python train.py --encoder_mlp_ratio=3 --encoder_num_experts=8 --encoder_moe_every=1 --encoder_layers=12 --decoder_layers=10 --decoder_norm="layernorm" --residual_init="none" --optimizer="adamw" --beta2=0.999 --final_lr_fraction=0.05
Rows from block 2 of the audio encoder of a small encoder-decoder audio transcriber, named by matrix and row number. Rows with one number within an expert belong to one neuron, the router's apart. Each number is 128 + 24 x the weight over its row's rms, rounded and kept within 0 to 255. All counts start at 0.
Before each expert's rows are labels from the 100 clips, of 14976, where the router gives the expert most weight on average: "peak on" is the class under the peak. Only what is clearly more common there than usual is listed. The data: babble in 24 made-up languages, each with its own sounds, syllables and stress or tones, from a formant synthesiser. In brackets: how many of the 100, against the usual share in percent.
# router: router (encoder.blocks.2.mlp.router.weight, 8x256), inputs 86-171
# up: expert up (encoder.blocks.2.mlp.up, 8x256x256), inputs 86-171
# down: expert down (encoder.blocks.2.mlp.down, 8x256x256, transposed), outputs 86-171

# expert 4
peak on: /k/ (76 vs 1.5)
router.4 [ 91 104 136 144 146 117 126 160 155 133 126  63 121 144 126  86 104 139 166 123  79 159 102 124 120  89 145 111 150 169 116 180 142 110 122 131  89  86 117 169 136 159  95 102 160 156 149 156  80 138 147 156 158 129 124 137  99 118 112 136 157 118 144  91 148 128 179 140 154 140  87 112 106 162 163 143 147 159 156 109 107 161 128 136 154 127]
up.18 [106 151 108 126 134 139 130 111 115 152 106 122  99 154  87 107 116 107 135  93  96 115 145 124 162 130 130  80  97 120 166 119 118  98  60 108 128 150 137  78 144 135 142 150 138 165 106 122  82  98 148  92  86 154 131  98 170 152 157 114 139 112  99 129 113 133 123  96 134 148 136 134 105 138 156  98  93 140 113 118 113 116 147  91  98 122]
down.18 [100  90 130 132 189 112  88  70 153 160 123 124 114  98 146 108 141 138 168 177 138 161 127 116 118 132 123 133 109 140 104 147 126 128 123  98 154 147 127 128 141 133 118 149  95 142 147 152  87 140 132 136 112  92 137  69 172 113 102 128 120 107 127 135 114 182 101 108 127  97 134 100 181 108 155 152  79 167  97 126 109 122 107 118 106 154]
up.19 [101 179 124 136 130 120 110 128 110 121 136 119  91 129 125 135 101 165 157 119  94 100  86  98 133 129 117 114 124 127 161 166 145 157 136 124 108 194 152 123 127 150 137  92 116 140  86 149 126 143 125 118 131 113 133 103 101 118 163 136  80  93 106 120 139  90  75 115 113 113 112 108 176 151  93 140 126 103 122  98 129 125 115 115 104 125]
down.19 [129 121 150 118 141 144 126 160 109 154 139  77 146 131 152 102 176 101 118 149 164 132 157 122 176 132 145  80 106  74 172  87 146  88 133 154 116 111  97 114 132 142 109  95 118 164 140 137 144  98 180 134 149  96 117 153  90 116 124 125 127 129 107 116 114 113 126 155 130 132 114 190 127 130 159 174 112 143 110 130 111 163 126 130 127 104]
up.20 [153 145 153 127 101 130 141 132 130 136 151 100 102 118 159 100 138 145 139 128  89 101 108 141 127 109 153 137  93 160  86 164 134 142 126 144 100 126 102 103 143 115 130  76 122 163 165 134 151 137 172 156  77 154 136 118 131 117 118 112 158  93 139 144 141 110  86 108 118 159 136 146 166 131 128 100 154 172 141 141 123 150 157 133 120 128]
down.20 [119 112 155 127 151 157 164 118 150 134 100 127 118 146 157 113 126 135 112 153 135 119 137 127  89 101 134 122 111 156  96 108 115 128 124  91 146 137 159 112 123 132 142 152 150 155 133 147  88 105 185 118 107 123 125  92 139 172 136 101 142  97 162  88 130 138 112 139 137 162 149 113 119 118 150 148 132 136 143 110 109 145 175 127  96 136]
up.21 [129 162 108 126 160  87 138 132  92 163 158 125 157 141 102 115  84 107 112 199 121 139 137 115 106  87 163 140  89 140 157 116 105 132 123 175 109 149 122 128 169 101 108 133 129 115 131 148 107 148 132 135 125 111 106  99 114 123  97 162 115 120  75 128  79 126 177 124  86 120 150  98  79 101 153 180 157 122 110  97 146 110  82 122 127  89]
down.21 [145 106 138 141 136  92 110 102 118  86 170 140 131 133 158 121 162 160 141 133 120 195 120 119 142 148 136 143 145 141 115 109 130  60 169 115 121 116 101  92 126 132 138 178 130 189 140 117 152 132 168 135 123 153 135 121 141  87  93 132 119 113 156 112 147 114  93 111 122 115 156  72  87  96 201 129  99  94 169 148 101 153  92 132 142 105]

# expert 1
peak on: /aʊ/ (41 vs 3.3); /x/ (31 vs 0.9)
router.1 [124 168 133 117 133 119 132 141 132 157 178  99 131 122 127  69 139  96 193 136 117 121 133 118 132 166 166 113 110 138 113 126 106 157  75 130 129 154 160 110 114 114  90 139 158 164 142 144 112 122  95 134 107 123 129 116 148 158 150 175 121  93 174 148 104 106  95 161 141 110 142 136 179 128 171 101 106 165 129 106 141 136 115 120  91  91]
up.18 [164 149 132 139 124 122 130 126 115 106  69 120 135 121 138 134  91 185 139 151  91 112 162 136 109 154 125 124 152 156 137 117 104 127 108 164 114 163 129 129 141 166 103  72 137 130 118 143 134  96 127 103 121 157 104 105 122 125 156 128 134  84 101  91 111  96  80 145 111 133 173 126 111 116  90 154 137 119 141 156 161 111 120 120 149 121]
down.18 [111  83 116 130  93 162 106 120 117  95 136 136 139  85 102  91 119 124 156 149  80 132 120 143 111 126 104 166 114 158 141 151 152 120 126 129 122  64 108 147 147 113 133  88 154 120 113 135 137 119 111 125 102 145 155 105 159 105 116 174 192 136  66 133 127 136 103  88 169 115 181 124 106 158 152 104  95 150 106 147  99 159 117 129  94 127]
up.19 [122 102 171 131 160  83 150 123  90 123 106 114 133 109 130 149 118 160 163 125 105 159  69 131  83 118 126 100 147 118 113 134  86 147 131 110 118 149 111 163  74 102 134 124 162  99 148 150 162  80 145 160  96 121 137 128 104 147 110  74 123 113 113  65 117 163 122 111 157 119 120 112  78 162 122 148 110 112 126 118  80 134 146 122 145  79]
down.19 [156 112 126 133 149 136 117  88 102  93 132 138  92  96 140 126 148 116 125 122 125 132 165 200 155 126 134  94 157  96 156 132 121 139  91 180  95 131 127 117 162 156 142 114 119 144 158 144 116 141 131 113 123 132 131 127 108 158 134 152  83 129 168 129  99 117 139 145 121 123 152 123  97  89 159 112 154 172  93 116 122  95 111 164 148 173]
up.20 [ 98 151 122 144 127 159 117 135 142 131 138 170  94 139  95 110 126 134 151 104 114 103 123 163 135  92 134  96  87 110 113 144 112 174 152 131 153 157 123 119 120 129 124 122 117 178 120 131 106 113 144 115  59 131 119 116 136 197 135 121 140 133 160 125 108 175 131 124 142 124 109 164 117 165 169 140 162 144 146 116  76 148 103 155 145 146]
down.20 [134 134 126 123 157 132  75 142  84  88 116  86 139 124 160 108 112  93  99 146 122 175 118 143 116 149 159 127 115 119 124 136 138 106 124 116 115 130 124 161 115 137 113 116 106 140 125 139 122 141 182 129 116 127 138 127 140 123 150 118 141 109 154 107 123 105 133 104 129 123  81  81 147 136 146 156 114  99 102 122 119 129 111  99 124 162]
up.21 [131 101 117  97 137 149 173  82 125 121 153 143  90 123 123 129  90 127 182 123 114 128  96 164 153 147 153 111 120 117 150 127 138 140 108 140 151 132 111 139  71 162 112 154 157 126 132 107 125  79 165 126 117 150 120 125 121 138 153 109 135 130 120 144 137 153  92 121 173 144 130 119 172 110 170 159 127 101 133  81 154 122  98 140 109 131]
down.21 [145 151 127 130 169 108 140 132 130 107 127 109 162 111 155 117  69 120 127 143 148 140 143 169 107 160 121 133 120 129  93 134 105 136 120  79 112 103 111 111 128 138  97 172 101 132 118 139 131 108 129  90 123 126 122 144 130 131  91 171  82 143 161 115  85 112 119 125 121 109 139 120 140 163 104  83 156 156  97 154 131 184 104 130 166 136]

# expert 5
peak on: /u/ (75 vs 1.8)
router.5 [126 135 133 154 115 119 138 147 140  88 171  89 142  89 132 138 108 108  96 161 119 106 128  80 140 136 139 123 114 150 144 136 139 143 164 121 118 183 149 114 123 115 111  99 111  68  86 164 168 133  91 113 106 155 119 118  89 104  89 105  91 123 143 120 153 148 104 153  99 136 100 125 122 151 167 149 115 153  96 126 161 118 121 146 141  99]
up.0 [107  87 147 132 149 124 145 142 135  98 131 103 134  77 111 125  93 125 119 147 139  96  74 147 143 140 138 138 167 164 125 144 168 159 129 157 145 176 109 112 113 121 115 115 147  94 144 129 157 135 137 135 115 125 115 149 152 120 149 164 127 138 139 118 171 131  89 113  86 136 136 155 140 130 127 162 164 170 112 147 133  75 131 150 112 119]
down.0 [101 155  65 136 110  98 114 102  64 187 104 134 104 112 110 123 141 147 127 124 102 137 127 169 135  83 127 177 115 135 146 127 107 131 120 116 127 138 153 123  81 129 122 147 122 113 174 142 106 175 124 131  93 115 145 113 160 118 140 136 116  99 186 126 146  98 127 127 125 149 145  90 106 142 128 113 132 142 159  75 136 129  89 105 139 208]
up.1 [ 76 111 123 105 105 145 103 146 142 111  95 143 112 158 171 143 136 171 133  98  98 142 122 105 172 134 110  83 124  87 177 141  94 149 177 110 102  98 154 132 139 120 107 115 134 110 120 145 156 140 128 143 150 121 131 129 140 169 145 114 109 128 102  89 129 100 124 161 116 121 120 111 115 111 168 129 128 136 144 131 101 151 112 103 180 115]
down.1 [123 175  81 104 117 145 108  62 126 113 129 101 111 135 147 126 157 152 134 106 125 161 157 133 102 134 133 150  97  89  94 132 133 109 112 133 142 132 140 150 134 138 150 133 127 123 190 100 122 141 153 148 123  79 115  81 105 167 146 116 155 129 162  77  72 141  69 131 135 105 115  66 123  93 165 152 146 111 123 160 137 124 108 123 120 131]
up.2 [123 101  79 130 122 149 149 110 116 145 114 164  98 164 150 132 161 126 134 171  94 120 123 106 143 116 129 157 125 150 149 113 111  94 142 168 106 121 117 149 121 125 122  83 105 163 107 125  75 112  62 129 108 159 123 152 155 112 102 117 135 134 118  92 148  65 184 143  90 125 104 147 121 144 122 131 119 130 127 101  79 102 102 125 113 150]
down.2 [139  83 144 146  72 145 142 152 150 100 146 147 135 142 179 131 135 116 100 129 195 159 136 110 114 128 126 116 138 125 129 119 125 134 144 136 109 108 145 162 103 172 123 133 124 154 115 131 122 119 155 133 127  98 158 120  72 140 129 137 132 160 163 108 102 149 108 152 135 133 108 161 101 121 168 143 112 158 123 141 126 130 147 157 166 120]
up.3 [168 154 124 114 146 153 158 100 126 123 110 134  95 110 108 115 129 127 133 155 155 145 119 177 124 106 116 117 100 139 150 111  89 115  78 129 142  68 108 122 131 121 173 172 128 174 126 146 140 121 142 124  76 126  86  67 128 128 168 136 118 129 120 129 156 119 121 105 195 150 141 140 116 129 121 135  80 116 117 131 129 143 101 132 119 117]
down.3 [134 140 109 107 137 119 109  90 153 115 140  71 115 156 108 111 190 132  96 107 148 154 173 158 122 128 134  97 176 125 114 101 124 115  88 109 130 151 135 142 111  83 129 125 130 119 109 103 122 129 160 103 136 155  89 113 109 133 167 118 125 136 125 112 127  83 120 134  94 107 152  90 136 131 146 123 186 149 159 167 158 115 172 108 114  93]

# expert 0
peak on: /ɔɪ/ (83 vs 1.7)
router.0 [ 83 131 121 113 121 101 119 108 142 140 118 136 105 121 168 156 136 117  97 132 141 127 121 108 135 130 103 139 104 163 110 129 120  98 142 133 104 155 124 145 149 123 137  73 132 123 104 128  74  80  91 134 162 113 125 123 135 110 155 165 170 117 141 141 114  97 125  94  90 116  92 122  73 139 126 155 143 171 193 148 128  94 147 177 139 131]
up.18 [144 153  96 129 126 115 129 148 111 125 111 127 148 130 112 178 142 104 124 117 121 146  98 137 123 140 114 179 150 123 114 180 117  80 111 117 160 145 108 114 140 104 125 159 112 126  91 102 147 125 177 174  90 149 134 117 145 123 125 136 143 110 114 118 132 100 156 109 120 148 163 112 142 132 130 112  66 127 152 141  99 128 115 120 148 135]
down.18 [142 124 105 112  98 125  84  83  80 154 156 145 135  93 126 159 145  97 113 111  76 160  99  96 140 134  95 122 128 136 107  96 149 127  94 108 147 125 122 138 152 158 121 147 105 108 136 127 118 101 152 131  84 106 105 118 158 114 153 135 150 135 165  76 157 145 130  53 157  97 128 130 167 109 135 138  94 116 168 131 121 110 128 117 138 167]
up.19 [124 166  99 143 147 125 144 130 117 142 135 132 118 101 130  69 159  80 148 144 114 124 153 137  99 109 133 136 131 112 113 147  74 105  91 161 106 111 152 135 103 161 111 130 160 147 140 129 116 112 142 129 136 108 118 118 137 154 122 146 163 152 139 153  61 140  98 171 124 127 138  67 100 138 106 139 123 119  72 108 100 126 128 116 119 140]
down.19 [101 146 160  95 152 151 133 136 125  87 153 142 160 115 125 140  98 107 142 102 116 180 153  91 104 179 101 150 119 105 115 107  52 145 149 155 149 130 128 154 132 142 109 122 176 133 114 148 104 145  83 142 118 128 118 155 152  92  75 165 133 130 142 142 153 133 126 141 110 102 109 130  56 119 126 148 126 116 117 148 112  98 106 126 141 149]
up.20 [ 93 141 112 161 128 148 126 138 120  94 137 118 123 161 142  86 151 136 168 146  89 110 128  92 107 135 117 128 111 149 131 149 105  93 112 122 167 111 129  83 174  89 119 157 132 107 123 149  86 130 139 139 137 141 140 127 121  73 135 156 155 149 146 169 133 111 124 102 123 112  95 115 136 109 124 149 150  93 127 124 117 117 118 178 154 107]
down.20 [154 103 129 108  88 154 120 177 140 138 121  95 156  99 102 155 140 129 111 118 123 143 154 107 123 103 117 121 153 126 135 161 114 142 128  68 121 158 144 152 142 172 147 171 153 132 149 148 125  87  83 137 135 115 150 130  84 168 134 106 117 174 108 121 119 145  94  92 121 119 136 121 160 162 135  87 135 165 109 159  67 127 144 144 122 153]
up.21 [123 179  84 128 117 140 155 140 143 138 112 141 135 109 137 211 147 136 112 110 104 150  99 142 128 116  81 144 101 141 131 161 124  92 124 117 138 154 132  93 143  77 136 163 113 175 137 107 162 100 152 183 143 128 143 112 136 113 146 126 134 118  87 138 127 109 149 125 105 105 140 139 156 118 150 101 119  95 115 135 105 137 139 102 169 110]
down.21 [160 131 154  97  97 125  77  89 141 128  96 105 119  99  98 155 160 130 167 108  64 138 106  84 149 135  82 134  87 158  81 117 178 129 140  82 133 129 146 124 147 160 121 119  87 144 106 167  85 138 175 133  83 118 127 148 164 164 127 135 130 122 143 117 163 158 112  78 125 123 132 126 176 147 132 136 110 135 152 120  81 144 132 101 169 133]